config.yaml
model: "CTC image transcriber"
dataset: "short English words printed on busy colour backdrops"
image_size: 64
horizontal_flip: false
tokenizer: "char"
norm: "batchnorm"
depths: [2, 3, 4, 2]
kernel_size: 3
optimizer: "adamw"
beta2: 0.999
max_grad_norm: 1.0
batch_size: 64
epochs: 83.2
final_lr_fraction: 0.05
Rows from block 6 of a small CTC image transcriber, named by matrix and row number. Rows with one number belong to one channel. Each number is 50 + 15 x the weight over its row's rms, rounded and kept within 0 to 99. All counts start at 0.
After each channel's rows are labels from the 100 images, of 14976, where the channel reaches its highest value: "strongest on" is what is common among them. Only what is clearly more common there than usual is listed. The data: short English words printed on busy colour backdrops.
# sq0: squeeze pointwise conv (model.blocks.6.sq.0.weight, 72x288x1x1), inputs 96-191
# e10: expand pointwise conv (model.blocks.6.e1.0.weight, 144x72x1x1, transposed), outputs 72-143
# e30: expand 3x3 conv (model.blocks.6.e3.0.weight, 144x72x3x3, transposed, each kernel summed), outputs 72-143

sq0.19:48 47 52 49 55 48 48 46 48 47 50 43 53 48 49 50 55 47 47 47 55 47 51 49 47 47 48 46 50 53 48 53 49 53 47 49 48 65 48 49 48 48 48 48 48 50 48 46 39 27 49 63 56 75 42 46 28 48 54 48 39 03 36 51 46 75 44 39 33 56 38 28 73 52 27 34 43 35 75 60 39 25 52 71 49 11 47 02 23 52 63 61 50 46 39 12
e10.19:55 38 36 58 61 39 30 67 65 50 68 52 46 47 16 50 50 52 53 55 17 57 35 44 57 51 59 63 53 64 52 34 47 47 33 70 00 53 59 32 43 39 48 51 33 52 37 43 34 43 45 58 33 36 57 38 82 34 55 75 74 50 57 53 54 53 62 57 58 53 55 59
e30.19:21 27 47 42 53 63 53 59 66 84 31 58 14 30 45 43 39 53 54 38 39 56 60 65 65 67 54 72 49 60 47 50 52 37 26 51 38 67 44 73 41 45 60 55 61 62 43 69 57 54 38 69 50 39 46 52 56 62 27 52 50 41 63 71 46 70 32 57 29 66 48 47
strongest on: the letter o; the letter h; the letter r; the letter k

sq0.29:49 50 45 47 51 48 49 49 50 50 48 43 42 49 48 46 33 50 50 50 33 50 40 47 50 50 49 49 46 42 48 43 45 43 49 49 49 60 46 48 47 48 46 49 45 49 50 49 52 63 53 68 58 78 33 26 57 54 13 44 12 44 46 43 63 43 59 56 26 35 69 61 68 43 43 41 40 44 52 57 60 33 60 60 39 49 55 27 59 24 47 47 52 51 41 04
e10.29:51 36 35 52 51 38 36 56 69 50 69 56 42 47 99 48 50 50 50 51 27 52 28 44 53 50 54 60 51 61 52 30 49 45 23 80 48 51 53 20 45 42 76 50 27 50 39 44 30 44 45 54 24 34 52 46 80 21 52 74 63 51 51 50 50 50 54 53 52 50 52 52
e30.29:67 32 71 46 65 55 52 35 56 81 67 52 66 47 43 53 67 30 70 52 25 31 53 88 53 21 60 71 58 43 56 56 53 38 35 63 71 52 52 55 33 51 55 54 56 60 40 39 71 44 28 75 50 86 50 48 51 61 25 70 54 32 56 65 63 60 67 57 20 42 44 57
strongest on: the letter o; the letter k

sq0.49:47 47 50 50 20 51 47 47 49 48 47 49 53 48 49 48 53 47 48 47 54 48 52 52 48 47 49 50 46 46 48 52 53 53 48 44 49 19 52 49 56 49 50 48 51 30 47 47 21 68 43 48 26 53 11 27 31 54 47 47 50 45 43 56 55 79 66 14 61 91 61 43 69 15 37 26 41 79 44 83 25 49 51 42 54 22 39 42 52 65 69 55 50 15 63 45
e10.49:59 37 44 61 62 41 73 68 74 44 75 79 41 63 76 58 50 53 54 58 85 59 42 42 62 51 56 69 54 70 47 37 33 45 47 73 78 55 64 46 61 71 51 51 44 53 44 42 38 52 49 63 45 43 60 44 81 48 56 79 65 43 59 56 56 55 65 61 62 54 55 63
e30.49:63 33 48 25 42 80 48 22 35 45 61 33 46 48 47 41 48 24 44 45 54 55 41 38 45 50 73 70 71 47 15 37 47 45 40 36 55 58 35 43 41 50 79 33 46 50 53 56 58 25 08 39 49 55 42 33 54 43 43 34 53 31 37 43 65 36 56 64 41 57 36 51
strongest on: the letter o; the letter r

sq0.5:47 50 49 50 70 46 48 49 50 47 41 55 47 49 51 46 43 50 50 50 43 49 48 50 50 49 49 48 48 48 48 50 47 48 47 50 48 81 50 49 49 49 49 50 49 57 51 48 26 58 54 40 44 57 55 40 26 46 07 65 19 33 23 34 50 42 69 28 55 59 75 42 39 50 21 37 44 44 72 47 57 20 48 57 65 58 20 15 20 53 49 17 47 54 00 23
e10.5:54 31 20 55 56 30 39 59 59 50 63 62 44 37 37 40 50 51 52 54 48 54 14 36 56 51 51 58 52 60 51 25 47 45 06 55 30 52 57 01 35 46 55 51 16 51 20 34 22 37 35 56 08 11 55 42 70 00 52 65 50 50 55 53 53 53 58 56 56 52 51 57
e30.5:31 28 46 56 64 51 46 65 61 66 48 59 46 56 36 46 40 27 76 46 05 26 46 39 49 50 33 40 48 34 56 53 22 41 41 48 47 59 49 56 34 39 64 63 45 51 45 30 53 56 60 80 38 44 51 42 54 51 42 64 58 67 50 64 46 54 44 44 00 30 45 36
strongest on: the letter e; the letter p

sq0.14:47 43 47 48 59 47 45 43 44 43 48 36 53 46 46 48 62 43 43 43 61 42 53 47 42 43 43 43 48 58 47 50 49 52 42 43 45 60 51 44 42 44 48 47 49 50 46 44 30 32 34 63 83 48 39 47 23 69 52 64 59 29 28 70 40 68 40 43 46 58 35 83 96 37 62 16 70 39 33 60 39 35 27 77 54 42 97 37 20 38 41 55 13 79 36 47
e10.14:59 44 56 60 61 48 65 74 73 56 81 38 44 61 36 59 53 53 53 59 62 59 53 50 62 52 59 65 54 73 56 45 57 47 59 68 04 56 64 57 65 59 99 52 55 52 59 51 47 58 56 62 56 58 63 54 87 57 55 87 52 58 60 56 58 56 66 60 60 53 56 62
e30.14:33 18 34 27 37 60 54 54 49 54 44 67 36 41 38 23 41 50 50 32 50 65 55 43 49 48 51 68 36 45 31 46 44 38 24 29 43 81 37 59 33 45 52 38 14 76 47 51 60 58 24 44 48 39 32 35 64 38 49 40 60 32 33 33 34 35 38 36 35 52 38 57
strongest on: the letter o; the letter e; the letter b

sq0.53:45 46 43 43 47 50 46 47 45 48 52 43 44 44 46 41 42 46 47 47 43 47 46 43 46 47 48 47 40 47 44 42 48 44 47 46 46 46 45 44 44 44 48 44 46 50 45 45 58 65 70 31 16 56 10 08 61 61 50 47 33 61 60 24 46 47 72 61 28 52 36 49 66 22 75 60 20 39 37 33 66 43 74 50 42 62 66 52 55 20 49 68 70 35 47 46
e10.53:56 28 20 57 56 27 33 59 66 49 66 26 39 33 64 37 50 53 53 57 32 56 20 33 58 51 54 62 53 63 50 23 46 40 16 63 48 54 58 20 30 37 48 51 17 52 19 31 23 33 31 59 18 19 57 45 65 21 54 67 54 48 55 54 54 54 59 58 58 52 53 58
e30.53:43 25 55 55 58 55 52 39 52 49 64 60 40 57 50 33 32 42 70 81 17 46 52 63 47 31 64 58 49 58 55 44 68 50 35 49 99 56 52 59 57 55 56 26 41 61 94 14 60 52 46 66 45 48 42 40 47 56 29 55 67 47 47 41 62 49 85 60 50 16 40 67
strongest on: the letter e; small letters

sq0.26:44 46 50 51 35 44 49 46 50 45 45 53 53 47 48 51 57 46 46 46 57 47 53 49 46 47 46 45 51 56 45 55 55 53 44 46 44 36 50 51 50 49 50 46 52 38 51 47 47 45 59 14 76 82 38 56 40 06 49 07 54 37 43 55 33 98 48 46 00 69 32 41 58 51 52 62 41 68 53 51 53 37 59 18 49 00 46 32 53 87 79 59 23 46 48 33
e10.26:48 55 53 53 44 54 66 44 55 37 56 42 51 79 00 72 53 58 50 52 60 52 55 56 52 52 52 53 53 52 54 54 69 53 57 41 68 52 48 62 66 62 96 56 54 55 54 56 54 57 57 53 57 56 45 62 42 68 55 51 51 38 45 53 51 50 46 53 52 57 56 47
e30.26:20 78 26 43 66 56 42 38 32 48 33 43 27 47 45 22 28 62 64 52 54 53 37 06 53 47 49 50 47 58 35 39 35 51 68 18 45 56 34 33 60 52 35 56 32 43 50 41 15 46 40 39 74 38 20 50 45 25 48 21 33 40 57 38 48 38 49 47 47 38 24 44
strongest on: the letter o; the letter r

sq0.58:49 50 46 49 44 49 51 50 50 47 49 34 44 50 49 47 36 50 51 50 37 50 43 49 51 50 50 49 47 42 50 44 47 45 48 48 49 40 49 49 49 49 48 50 48 44 49 49 46 82 51 60 16 56 05 21 53 42 52 24 14 39 68 38 47 52 48 47 22 66 50 27 41 34 54 27 27 77 45 78 60 57 63 47 23 32 36 28 47 41 43 71 83 33 78 46
e10.58:54 45 50 55 57 48 47 65 70 46 74 66 48 56 82 55 50 51 51 55 35 53 48 52 58 50 52 62 51 68 50 41 48 48 54 72 50 52 59 55 57 43 99 50 48 50 55 53 42 54 56 59 50 53 56 50 87 61 53 80 67 48 55 52 52 52 61 57 56 51 52 58
e30.58:64 46 68 49 54 53 54 14 48 47 61 59 46 27 47 53 47 52 51 50 48 45 57 79 55 47 72 58 60 74 51 44 77 47 45 52 62 61 49 64 43 83 80 36 48 57 67 51 68 51 20 71 60 68 53 47 53 71 28 55 74 41 60 53 65 60 45 80 39 55 60 47
strongest on: the letter h

sq0.47:48 48 50 49 48 47 49 48 48 45 47 46 50 48 49 49 54 48 48 48 53 48 51 49 48 48 48 47 49 50 47 50 48 50 46 49 48 52 49 49 48 49 48 48 49 48 49 47 44 72 79 58 36 70 51 53 40 62 16 44 21 32 56 52 31 51 31 40 17 69 64 13 39 75 51 40 46 38 85 54 51 43 74 50 46 46 33 33 33 70 67 21 68 45 55 37
e10.47:46 65 72 44 46 65 23 44 36 52 42 45 55 37 07 46 49 49 49 45 10 45 73 62 43 49 45 38 48 41 51 70 55 53 70 21 15 47 44 70 41 35 63 49 72 48 72 64 71 53 58 42 72 76 45 44 46 68 46 44 33 52 46 47 48 47 44 43 43 48 48 44
e30.47:53 60 38 72 61 64 56 55 53 55 39 74 45 30 44 46 28 55 72 64 33 36 52 54 46 60 25 53 51 52 66 25 44 43 53 57 59 50 57 58 57 33 52 61 62 64 66 60 67 61 50 90 37 49 29 53 45 75 42 46 57 80 54 58 43 79 48 34 19 55 62 26
strongest on: the letter e

sq0.38:49 49 47 49 49 49 50 49 50 48 48 40 47 49 49 48 43 50 50 50 43 50 46 49 50 50 49 49 48 46 49 47 48 47 48 49 49 56 48 49 49 49 48 49 48 48 50 49 40 56 61 66 48 84 50 43 40 51 14 56 00 37 60 48 54 62 70 43 33 70 67 32 46 61 50 30 44 35 87 67 45 40 73 63 45 43 31 30 49 47 51 38 57 46 37 22
e10.38:55 48 50 56 60 50 41 70 69 53 76 70 48 48 48 50 51 51 53 57 39 54 47 50 59 52 53 61 52 69 51 45 51 49 43 65 26 53 61 40 49 47 92 52 45 52 51 50 45 49 50 58 44 52 58 47 97 39 53 86 57 52 58 54 55 55 62 56 58 52 52 60
e30.38:58 36 63 54 71 67 53 51 52 66 38 65 48 34 45 53 48 43 83 47 39 34 53 56 51 51 49 56 61 64 50 60 58 45 30 55 50 61 53 49 43 19 51 57 53 51 55 38 55 52 45 99 36 60 55 44 52 57 31 65 62 68 59 89 43 65 51 38 25 35 37 47
strongest on: the letter e

sq0.45:47 49 46 48 58 46 49 48 50 47 44 39 46 49 48 48 39 49 49 49 39 49 43 48 49 49 48 48 47 46 48 46 46 46 47 49 48 72 47 48 48 48 47 49 46 49 50 48 38 44 61 52 56 75 51 46 36 62 04 67 13 32 35 43 43 62 56 39 34 63 67 48 61 60 46 31 39 25 75 55 47 19 66 67 48 52 51 30 41 45 58 23 45 60 33 20
e10.45:56 42 45 56 59 46 32 69 67 52 76 64 45 46 31 50 50 52 52 55 22 54 36 48 58 52 54 63 52 69 52 37 50 47 31 63 03 52 59 24 46 42 61 51 38 51 50 48 38 47 49 58 32 46 58 45 91 21 52 82 54 52 57 52 54 54 63 56 57 52 52 59
e30.45:27 41 45 69 58 60 55 66 51 70 34 79 34 54 42 44 34 38 81 45 26 34 55 41 54 52 34 55 51 36 64 55 45 47 34 54 51 69 56 52 40 16 55 51 43 60 47 31 54 65 48 99 31 45 42 47 51 55 42 55 69 59 59 68 35 68 36 38 25 28 46 45
strongest on: the letter o

sq0.21:39 45 41 47 43 34 43 44 48 38 30 16 44 40 50 44 49 46 45 45 48 45 48 48 45 44 41 43 45 48 42 47 42 42 40 47 41 57 49 46 43 43 48 43 42 41 47 42 56 66 10 09 48 48 63 51 60 30 38 53 06 44 43 51 44 38 31 50 70 60 99 57 51 40 35 62 35 66 50 56 33 46 45 18 79 68 34 36 52 19 42 34 70 66 37 63
e10.21:47 43 40 51 49 40 76 47 58 47 47 79 50 59 30 49 50 50 50 49 93 49 38 42 49 52 51 55 49 48 53 40 17 47 35 58 32 49 48 30 57 77 99 53 39 49 44 42 39 45 43 51 35 38 46 52 30 25 48 42 46 44 49 48 48 50 48 50 51 51 48 47
e30.21:21 16 53 70 39 56 48 62 55 43 48 66 41 51 41 53 53 19 44 39 55 22 45 11 55 37 39 37 68 31 67 76 52 64 20 59 39 59 58 53 39 45 67 54 43 46 34 25 43 69 46 45 25 48 52 53 48 35 67 55 68 53 48 39 51 34 32 62 43 24 60 49
strongest on: the letter a; the letter e; the letter h

sq0.48:49 52 59 57 66 48 54 52 53 49 48 41 64 52 57 57 79 51 51 51 78 51 61 55 52 51 51 51 57 64 50 58 60 62 50 54 49 65 59 54 56 53 55 52 62 61 55 51 41 56 45 54 67 54 39 56 42 61 34 33 35 50 55 54 47 35 45 44 02 87 21 32 13 60 38 36 52 70 54 82 57 44 66 48 61 33 22 57 38 62 25 25 19 31 18 44
e10.48:53 65 74 54 55 66 63 55 55 51 55 85 56 59 25 57 50 51 53 53 63 52 74 62 55 51 52 56 52 56 49 70 58 55 78 52 47 51 55 76 63 57 99 51 77 51 75 64 71 62 63 54 77 76 53 54 56 75 53 55 53 49 53 53 52 53 55 54 55 51 52 55
e30.48:61 61 38 58 53 47 50 28 68 54 35 55 51 49 50 52 61 26 40 42 47 51 47 27 40 34 40 16 58 42 76 43 47 33 74 62 39 88 61 56 12 41 77 41 72 36 47 51 47 64 16 55 29 36 45 23 64 53 26 65 63 43 44 53 53 62 49 71 20 52 49 30
strongest on: the letter r; the letter h; the letter u

sq0.59:49 49 52 49 36 50 49 49 48 45 49 44 49 48 50 49 52 50 50 50 53 50 54 53 49 49 50 48 50 50 49 50 52 48 46 49 49 29 52 49 50 51 52 48 49 38 52 48 54 39 52 53 20 46 38 89 55 47 36 15 43 26 80 52 79 60 55 49 50 97 10 43 46 42 84 82 53 31 41 53 26 57 48 57 00 30 00 38 40 97 70 63 51 29 36 50
e10.59:31 59 60 29 26 60 31 21 24 35 26 40 55 31 46 38 48 42 38 29 31 34 58 57 25 44 42 22 40 20 50 57 45 55 56 28 35 36 24 58 37 37 48 45 57 43 61 59 59 52 57 25 57 60 29 50 35 59 38 29 28 41 29 36 36 35 22 26 27 42 43 25
e30.59:61 38 54 59 49 74 37 34 49 63 48 66 61 63 21 44 45 57 56 50 51 27 25 41 41 23 52 45 55 60 27 65 74 50 65 67 55 49 30 45 56 55 45 66 65 45 74 40 53 40 45 46 43 72 38 46 39 61 68 71 56 63 30 61 43 52 56 71 54 34 52 43
strongest on: the letter r; the letter m

sq0.52:48 47 42 48 38 47 47 49 45 50 45 89 43 50 49 44 41 47 47 48 40 47 40 47 47 47 48 49 44 48 48 45 42 46 49 44 48 42 46 46 46 45 46 50 44 45 44 48 31 32 21 81 11 24 18 35 44 46 38 30 48 66 36 50 37 51 46 36 79 45 67 59 67 16 37 26 41 67 59 99 10 46 48 61 50 65 72 51 51 18 50 42 75 59 79 15
e10.52:52 34 30 49 55 34 33 62 41 44 55 44 42 43 00 46 50 50 50 50 24 50 30 37 51 50 48 46 50 55 50 31 51 44 30 29 00 49 54 30 43 39 56 49 30 50 30 36 31 40 38 49 30 29 54 37 74 30 51 65 46 45 54 50 51 50 56 49 50 49 51 55
e30.52:38 00 77 41 09 56 49 47 47 52 52 49 28 27 46 57 54 29 20 40 43 25 56 63 68 36 45 57 54 36 58 60 69 55 06 42 49 52 44 61 47 68 69 41 40 72 51 44 62 45 48 54 42 52 68 55 58 48 49 48 57 32 54 54 58 38 41 63 54 46 27 64
strongest on: the letter i; the letter n; the letter h

sq0.62:55 50 63 55 36 56 48 51 50 46 60 71 67 52 56 57 84 50 50 50 82 50 65 57 50 50 55 49 63 73 55 66 56 66 51 53 53 47 59 58 54 59 56 51 58 38 50 50 49 57 74 62 70 13 45 67 45 64 65 33 61 22 55 67 42 37 56 51 03 58 36 45 53 73 83 64 67 34 59 61 45 50 22 39 00 40 44 43 52 74 39 47 33 40 20 42
e10.62:34 63 63 34 31 61 40 29 26 52 30 39 55 49 11 51 48 44 42 35 36 36 67 57 31 46 40 26 41 26 48 66 58 55 69 19 11 40 29 71 53 42 47 46 67 44 62 58 66 56 56 29 68 65 33 48 43 72 38 35 21 53 34 39 40 39 28 31 32 44 41 29
e30.62:68 56 25 52 38 57 47 49 46 50 45 49 58 37 25 27 41 65 41 42 65 58 25 40 26 68 50 51 36 60 21 44 57 40 72 42 44 30 27 18 59 51 01 55 57 57 64 69 61 44 41 45 36 64 20 57 45 57 45 37 60 63 19 32 60 71 42 53 57 65 49 37
strongest on: the letter i; the letter r; the letter c

sq0.27:46 50 55 50 63 48 45 53 49 47 42 82 60 52 51 52 65 49 50 50 63 48 56 52 51 48 52 49 55 60 52 56 53 57 48 52 51 73 51 51 50 52 53 52 52 54 47 49 37 45 40 20 42 68 54 46 43 30 52 63 58 39 49 31 48 41 81 30 31 80 61 45 12 55 74 57 52 53 44 41 84 12 58 44 50 54 41 46 56 64 52 47 46 40 15 48
e10.27:57 30 18 59 59 27 37 62 64 50 66 61 42 31 36 37 51 52 54 58 52 56 20 28 60 51 53 63 54 64 50 26 48 43 18 60 36 55 61 18 28 46 52 52 18 53 12 25 24 30 27 60 18 14 58 44 64 19 54 66 55 50 58 55 55 56 62 59 59 54 53 60
e30.27:33 44 28 72 49 43 50 70 68 41 15 60 36 63 47 30 09 57 58 40 38 47 40 10 52 64 44 24 33 54 52 63 29 52 45 31 40 64 45 46 52 48 43 57 34 29 37 24 13 68 64 60 46 34 42 56 42 19 39 56 73 49 64 53 36 39 32 48 51 21 69 44
strongest on: the letter r; the letter a; the letter w

sq0.66:49 48 47 48 64 50 47 47 46 47 50 51 46 48 48 44 41 47 47 47 41 47 46 48 47 47 48 47 44 44 48 47 45 46 47 46 48 72 47 46 46 46 47 49 47 55 47 46 34 56 67 47 43 68 48 30 36 54 06 71 05 41 42 44 51 37 66 39 38 63 68 36 47 58 38 34 37 41 73 50 51 33 53 62 53 51 25 17 34 51 39 23 55 50 11 31
e10.66:58 34 29 58 60 35 35 70 65 51 74 56 43 37 44 43 50 52 53 58 38 56 22 41 62 51 53 63 53 70 51 28 49 45 17 61 35 54 63 15 37 41 57 51 24 52 30 39 27 41 40 61 18 24 59 43 90 14 53 81 54 50 59 54 55 55 66 59 59 53 53 62
e30.66:41 26 46 54 69 60 50 60 60 71 48 60 43 47 37 45 39 31 83 48 11 33 50 47 52 54 39 48 53 42 60 49 29 40 35 52 53 74 53 56 37 40 59 57 60 55 51 41 60 57 49 97 40 51 46 43 60 60 42 55 59 72 55 70 53 64 46 48 00 41 48 37
strongest on: the letter e; the letter p

sq0.1:44 46 47 47 53 44 44 45 48 47 44 56 48 45 50 44 42 47 46 47 42 46 47 46 46 46 45 48 44 45 43 46 46 48 46 51 45 59 44 42 45 45 45 46 45 52 45 46 21 70 68 57 25 29 39 45 23 30 48 26 51 66 31 22 89 24 99 22 59 34 46 54 41 33 32 20 35 73 65 31 48 82 41 70 47 38 16 56 37 45 41 45 60 20 54 52
e10.1:61 34 34 63 65 36 68 70 74 52 76 65 42 57 65 49 52 55 57 62 75 60 31 40 66 53 58 70 58 72 47 34 44 43 33 71 61 57 66 30 54 66 42 53 36 55 35 38 32 46 42 66 32 30 62 36 82 29 59 79 65 51 62 59 57 59 68 64 65 56 56 65
e30.1:29 14 57 45 42 47 50 62 47 38 49 46 17 47 27 41 60 26 42 30 49 61 48 50 40 77 70 39 39 55 35 57 46 36 22 37 48 49 35 47 44 53 49 25 53 40 47 68 53 46 40 47 64 56 61 20 47 51 31 48 41 44 36 56 62 62 50 62 47 70 32 39
strongest on: the letter r

sq0.55:44 50 53 51 77 37 49 48 50 53 36 41 48 49 47 51 53 51 49 49 54 51 48 50 51 51 48 53 47 51 46 48 49 52 52 51 46 71 47 51 51 49 47 47 47 65 52 51 46 55 59 62 77 23 46 68 45 11 37 35 55 42 40 50 45 21 48 43 00 45 39 75 60 82 29 56 50 41 35 41 61 72 83 56 54 37 86 66 51 93 19 15 34 62 48 58
e10.55:43 72 77 41 39 71 59 36 32 48 29 36 61 59 43 58 50 48 47 43 51 43 79 67 41 49 47 36 46 34 50 77 58 60 80 31 61 46 39 79 62 55 55 49 79 49 76 69 77 64 66 40 80 79 42 60 23 78 47 24 43 49 43 45 47 46 37 41 41 47 48 40
e30.55:43 56 43 52 70 30 57 34 45 60 46 58 47 63 32 34 48 57 44 48 42 45 38 44 31 29 30 43 46 50 74 45 23 37 64 51 33 47 51 54 38 55 54 60 24 90 31 38 56 65 38 32 64 40 32 25 65 44 37 52 46 38 24 18 31 55 55 42 34 37 34 41
strongest on: the letter a; the letter e; the letter r; the letter p

sq0.17:48 49 47 48 52 47 49 48 49 48 46 37 46 49 49 47 40 49 49 49 41 49 45 48 49 49 48 48 47 46 48 47 46 47 48 49 49 61 48 48 48 48 47 49 47 48 50 49 41 54 73 52 48 75 49 44 42 59 01 67 00 44 52 41 51 56 71 44 27 66 63 36 47 61 57 34 41 29 75 50 52 28 66 59 44 51 35 31 49 51 50 31 47 49 29 26
e10.17:56 42 42 59 60 45 42 70 75 52 88 63 47 47 45 49 51 52 53 58 40 56 36 47 63 52 54 67 52 76 51 38 50 47 31 68 32 53 64 27 47 46 66 51 37 52 45 47 38 47 48 62 32 42 59 47 99 25 53 95 55 51 58 54 54 55 66 59 60 52 53 61
e30.17:30 38 43 68 65 67 53 59 53 55 34 78 34 45 43 44 32 39 86 47 30 34 51 34 49 52 40 50 57 46 57 54 50 50 32 53 53 72 54 49 41 18 55 55 49 52 56 31 54 65 45 97 34 49 39 48 55 57 42 56 74 63 54 65 41 69 38 40 20 27 45 42
strongest on: the letter e

sq0.33:47 49 47 48 57 46 49 48 50 48 43 40 46 49 49 49 38 50 49 49 38 50 43 48 49 50 48 48 48 47 48 47 46 47 48 50 49 71 48 49 48 49 47 49 47 49 51 49 36 46 52 37 60 70 57 47 34 63 12 77 26 34 18 34 30 63 61 35 40 55 73 56 61 52 38 31 40 26 71 55 50 03 61 61 47 57 59 37 39 44 58 12 44 60 25 31
e10.33:57 39 37 58 61 41 43 71 76 52 82 71 45 48 34 49 51 51 53 57 44 55 28 44 61 52 54 68 53 74 51 33 50 46 23 70 23 53 63 13 46 47 58 51 30 52 39 43 33 45 45 60 23 33 59 46 92 07 53 87 57 51 59 54 55 56 66 59 59 52 52 61
e30.33:21 41 44 73 47 57 54 77 50 57 37 84 29 59 43 40 32 45 78 40 30 38 55 32 56 63 34 49 47 37 64 57 41 55 34 51 46 69 54 50 45 18 56 51 36 58 41 26 48 70 57 85 32 39 43 46 50 46 50 53 72 53 58 58 35 61 26 41 35 24 45 44
strongest on: the letter e; the letter p

sq0.11:50 49 48 49 49 50 50 50 50 49 51 42 47 50 49 48 43 50 50 50 44 50 47 49 50 50 50 49 48 46 50 47 48 47 49 49 50 54 49 49 49 49 48 50 48 48 49 49 42 58 62 63 43 75 37 39 46 46 28 44 00 32 75 54 73 44 67 48 32 45 50 13 47 60 45 40 45 38 78 53 47 56 61 66 51 35 17 18 48 62 39 61 51 44 52 09
e10.11:54 49 53 55 59 51 39 66 69 53 75 70 49 48 58 50 51 51 53 55 34 53 50 51 57 51 53 61 52 65 51 48 50 49 49 73 28 53 59 47 49 45 86 51 50 51 55 52 48 50 52 56 49 57 56 46 98 47 52 83 59 52 57 53 54 54 61 55 56 52 52 58
e30.11:74 46 55 35 76 74 51 29 55 69 59 44 66 26 44 56 67 43 67 59 49 41 51 65 53 42 66 57 62 72 42 43 58 33 44 57 57 56 50 52 37 55 56 58 66 48 63 64 63 37 29 79 64 76 52 44 59 64 32 62 43 59 58 80 62 65 63 61 27 64 46 32
strongest on: the letter r; the letter h

sq0.22:47 51 53 48 73 46 46 51 50 53 42 34 49 50 55 50 41 50 51 51 41 51 49 52 51 51 48 53 48 48 47 52 50 51 51 53 48 76 55 51 51 51 53 50 53 64 48 51 60 48 57 44 49 45 40 43 52 72 32 45 57 62 11 29 47 47 40 50 58 43 62 90 81 24 23 65 37 40 34 34 75 38 76 49 44 59 99 70 51 30 72 21 44 44 72 26
e10.22:38 55 49 35 34 52 40 29 24 42 25 20 53 44 65 47 46 44 42 37 21 37 53 53 33 46 38 28 43 28 45 55 51 52 52 23 56 41 33 54 45 40 16 46 51 44 49 53 54 49 49 33 54 50 37 53 23 55 41 24 34 45 36 41 41 41 31 34 33 43 41 35
e30.22:51 60 63 63 40 10 51 64 45 55 50 61 59 80 55 44 48 44 46 50 21 45 52 63 46 22 33 60 23 18 71 55 42 47 54 55 62 17 58 58 55 26 46 47 31 71 34 29 50 55 59 50 27 47 47 41 25 42 37 53 36 45 47 50 27 48 64 30 59 31 44 69
strongest on: the letter a; the letter o; the letter d

sq0.70:49 50 48 49 51 50 50 50 50 49 50 39 48 49 49 48 45 50 50 50 45 50 47 49 50 50 50 49 48 47 49 48 48 48 49 49 49 54 48 49 48 49 48 50 48 50 50 49 52 63 81 52 50 74 42 32 55 60 26 57 01 47 70 38 61 53 72 56 14 61 52 38 47 50 73 43 44 25 51 41 71 38 72 60 26 52 39 35 60 47 49 62 46 38 39 24
e10.70:55 40 37 58 55 42 43 63 85 51 87 50 45 47 65 48 51 52 52 56 38 56 30 45 60 51 56 70 52 72 51 34 48 47 23 80 39 53 60 21 46 45 73 51 29 52 39 45 34 45 46 61 24 34 55 48 94 20 53 91 56 51 55 53 53 53 61 59 59 53 53 57
e30.70:63 44 34 52 80 75 51 34 53 59 51 64 56 44 44 34 40 44 91 64 39 43 47 51 45 38 62 58 56 63 41 46 58 44 41 51 82 68 50 48 41 33 46 53 53 49 79 33 58 53 28 73 47 72 19 40 58 61 34 54 64 43 52 51 46 60 68 43 29 30 49 52
strongest on: the letter o

sq0.39:47 52 51 53 26 42 49 49 50 45 47 19 54 48 51 52 65 52 51 50 64 50 55 50 51 51 50 47 54 55 47 51 54 52 47 47 48 24 50 51 54 52 49 49 49 31 50 50 55 83 31 63 38 47 36 48 60 06 41 67 45 17 51 64 37 43 32 48 28 45 91 21 52 32 50 65 46 56 29 81 37 66 27 09 29 15 49 23 41 40 39 56 82 48 79 39
e10.39:52 29 30 52 50 30 67 49 50 41 46 63 42 68 90 60 50 53 48 52 74 51 25 33 52 50 50 50 49 49 49 28 58 40 31 56 62 52 52 27 60 66 87 49 29 50 33 33 25 43 40 53 26 28 51 61 37 31 52 42 57 40 52 50 51 50 51 53 52 50 52 52
e30.39:56 81 59 32 62 55 46 48 59 27 63 37 28 48 48 35 21 53 49 58 56 56 34 46 24 31 51 42 68 75 69 29 14 22 72 62 55 55 57 51 24 44 62 63 50 67 45 47 61 46 32 38 67 57 20 52 37 66 52 54 53 57 31 21 59 70 31 74 31 47 36 43
strongest on: the letter h; the letter s